A small image colorization model, trained from scratch: norm groupnorm, widths [64, 128, 192, 256].
Rows from block 7, named by matrix and row number. Rows with one number belong to one channel. Each number is 200 + 40 x the weight over its row's rms, rounded and kept within 0 to 999. All counts start at 0. After the name is the row's rms in percent of the matrix's.
# convs0: first 3x3 conv (model.mid.1.convs.0.weight, 256x256x3x3), inputs 150-155, a 3x3 kernel for each
# convs1: second 3x3 conv (model.mid.1.convs.1.weight, 256x256x3x3, transposed), outputs 150-155, a 3x3 kernel for each
convs0.56,100,203,256,182,216,267,191,239,274,168,166,139,175,250,193,178,171,209,195,195,234,226,198,135,160,197,265,178,177,255,188,305,240,228,148,157,275,222,151,160,230,209,260,176,131,109,186,212,174,235,223,229,180,221,214
convs1.56,098,202,234,185,190,218,189,176,153,203,158,170,216,194,136,158,214,199,227,178,188,155,167,208,253,145,270,207,174,156,218,192,203,149,222,194,156,151,198,240,190,199,180,266,213,170,226,281,177,171,136,175,211,143,215
convs0.57,063,202,232,223,169,226,157,213,166,191,157,152,160,195,269,182,223,277,241,217,230,245,200,207,174,179,228,131,189,138,205,204,102,234,220,239,161,160,157,220,185,289,179,159,186,235,191,194,216,206,274,201,213,304,195
convs1.57,050,240,199,233,187,213,236,199,212,145,200,199,156,168,219,193,236,167,224,233,174,214,206,208,208,169,206,169,230,188,226,161,259,173,251,161,210,244,240,188,144,235,165,204,251,152,199,161,177,176,138,134,222,231,180
convs0.58,072,232,242,184,155,235,179,203,157,147,198,223,146,146,223,140,120,145,163,241,253,195,229,152,126,213,223,255,235,176,219,179,178,137,82,163,81,164,233,196,210,221,145,242,187,209,211,232,231,154,264,243,217,181,235
convs1.58,069,186,189,192,139,222,231,189,124,237,168,169,167,217,182,195,209,194,203,251,269,177,239,185,133,199,189,223,191,195,234,183,101,201,154,149,208,203,154,167,196,237,185,170,122,214,231,137,235,213,193,189,241,251,131
convs0.59,127,191,177,167,175,194,260,224,218,186,294,159,274,145,249,179,285,240,245,182,212,259,204,283,135,137,234,249,226,196,234,144,107,232,187,118,221,196,219,181,223,176,154,218,174,190,225,259,219,178,154,204,180,229,271
convs1.59,123,164,175,173,215,212,192,134,198,236,186,114,242,168,155,187,203,252,214,214,147,110,168,175,168,238,218,240,115,153,302,170,225,246,247,206,214,217,178,261,156,170,230,184,222,243,192,226,175,237,186,240,95,229,135
convs0.60,126,164,198,164,224,199,247,190,195,181,217,256,251,167,217,145,201,178,212,202,209,198,215,239,219,199,172,189,163,214,175,262,225,143,228,228,131,206,238,133,233,193,106,226,172,188,295,228,235,181,153,193,199,172,255
convs1.60,141,211,254,240,139,210,164,233,208,206,178,225,240,164,175,186,272,196,215,171,307,232,151,171,175,181,258,220,212,190,188,214,206,208,243,268,158,209,175,261,176,229,235,265,181,217,213,155,195,188,226,206,269,225,186
convs0.61,092,240,150,192,140,181,247,180,181,224,251,190,184,218,229,289,169,224,199,170,201,274,232,218,175,128,211,221,161,237,142,254,207,69,241,185,248,231,222,206,161,190,178,196,214,202,195,201,184,209,208,166,175,228,126
convs1.61,080,201,209,128,164,235,200,257,217,153,168,179,177,131,285,152,248,214,213,189,223,255,325,159,155,182,234,192,205,151,251,285,128,163,234,135,242,185,169,200,255,158,209,183,222,174,124,121,161,283,168,236,200,177,178
convs0.62,067,157,210,223,238,189,249,165,269,222,240,200,287,180,257,180,191,212,208,195,219,179,140,191,227,229,176,155,262,198,154,280,69,270,122,202,125,224,210,148,173,124,236,141,268,187,197,180,219,223,156,185,175,200,196
convs1.62,067,185,195,178,203,197,207,205,278,175,199,218,206,228,123,205,131,210,188,259,204,221,190,267,234,296,169,186,202,245,204,146,301,165,165,225,172,192,208,183,194,186,195,197,185,261,226,229,234,231,154,201,109,224,244
convs0.63,109,154,169,223,210,191,180,201,200,251,202,266,141,185,239,221,210,231,242,164,227,207,257,264,267,210,154,234,87,275,206,267,224,291,249,126,201,183,140,204,189,154,233,231,184,195,210,224,236,133,138,287,165,146,240
convs1.63,119,226,190,210,238,160,234,204,220,143,177,222,198,167,160,253,195,160,233,168,248,167,190,234,165,159,219,137,202,205,172,142,231,178,188,172,321,230,189,185,239,238,235,219,222,178,232,291,272,196,193,218,127,206,272
convs0.64,074,208,174,190,194,223,164,243,226,176,199,223,236,141,166,211,223,135,139,157,177,191,181,144,210,227,146,160,165,164,211,176,190,184,210,87,198,196,204,133,225,141,268,215,257,135,184,165,215,174,91,274,122,249,223
convs1.64,066,237,187,164,233,271,228,211,184,179,189,173,217,152,180,235,186,170,176,208,196,146,214,193,268,202,260,182,112,183,229,164,218,211,179,250,173,159,211,255,201,210,155,215,241,205,210,211,206,172,214,187,275,164,227
convs0.65,052,203,193,231,174,197,222,198,187,233,222,196,180,198,161,253,156,249,206,218,126,237,200,211,162,176,229,191,224,185,143,222,233,33,127,271,124,189,172,186,229,251,195,152,199,236,214,192,187,198,185,218,188,173,198
convs1.65,046,196,194,182,207,211,190,208,123,185,189,266,191,209,182,181,254,238,176,162,239,244,243,275,239,242,215,220,198,188,262,147,194,150,168,223,213,161,278,218,182,155,208,200,249,186,149,153,161,192,232,171,98,134,160
convs0.66,095,193,201,214,206,147,170,197,252,201,189,233,230,207,272,235,159,209,190,222,214,212,139,204,153,226,183,258,192,134,101,293,194,229,226,301,275,178,202,214,182,177,293,160,245,186,201,192,136,240,245,326,216,215,211
convs1.66,089,187,238,199,235,154,232,181,208,207,203,198,244,260,131,243,153,274,125,151,173,169,236,161,234,275,226,241,189,183,230,237,120,170,233,201,135,219,272,217,184,149,182,200,197,230,189,240,167,165,207,176,204,175,172
convs0.67,115,179,163,181,218,183,180,161,198,189,188,110,253,225,195,272,149,222,227,263,195,266,240,148,129,234,186,217,241,185,246,169,204,110,177,53,157,190,238,208,182,176,141,237,186,193,228,148,159,181,206,173,195,213,144
convs1.67,118,194,198,191,205,168,242,214,215,226,177,208,212,158,184,189,210,212,252,202,190,228,178,169,321,220,264,183,199,177,186,271,181,217,238,250,133,152,203,232,178,172,166,213,162,240,246,266,137,235,179,108,158,234,200
convs0.68,096,210,182,195,211,183,169,182,197,178,219,236,225,236,161,233,170,274,202,214,181,162,198,252,161,210,142,203,201,56,237,242,317,156,217,32,164,155,169,199,215,215,233,145,193,169,214,136,217,202,124,186,171,176,205
convs1.68,083,194,212,191,159,300,175,276,173,167,209,207,189,238,162,224,121,291,189,176,138,200,166,186,253,195,205,213,164,167,211,241,141,237,202,307,167,186,251,257,207,126,134,161,225,195,233,212,198,243,273,183,240,222,196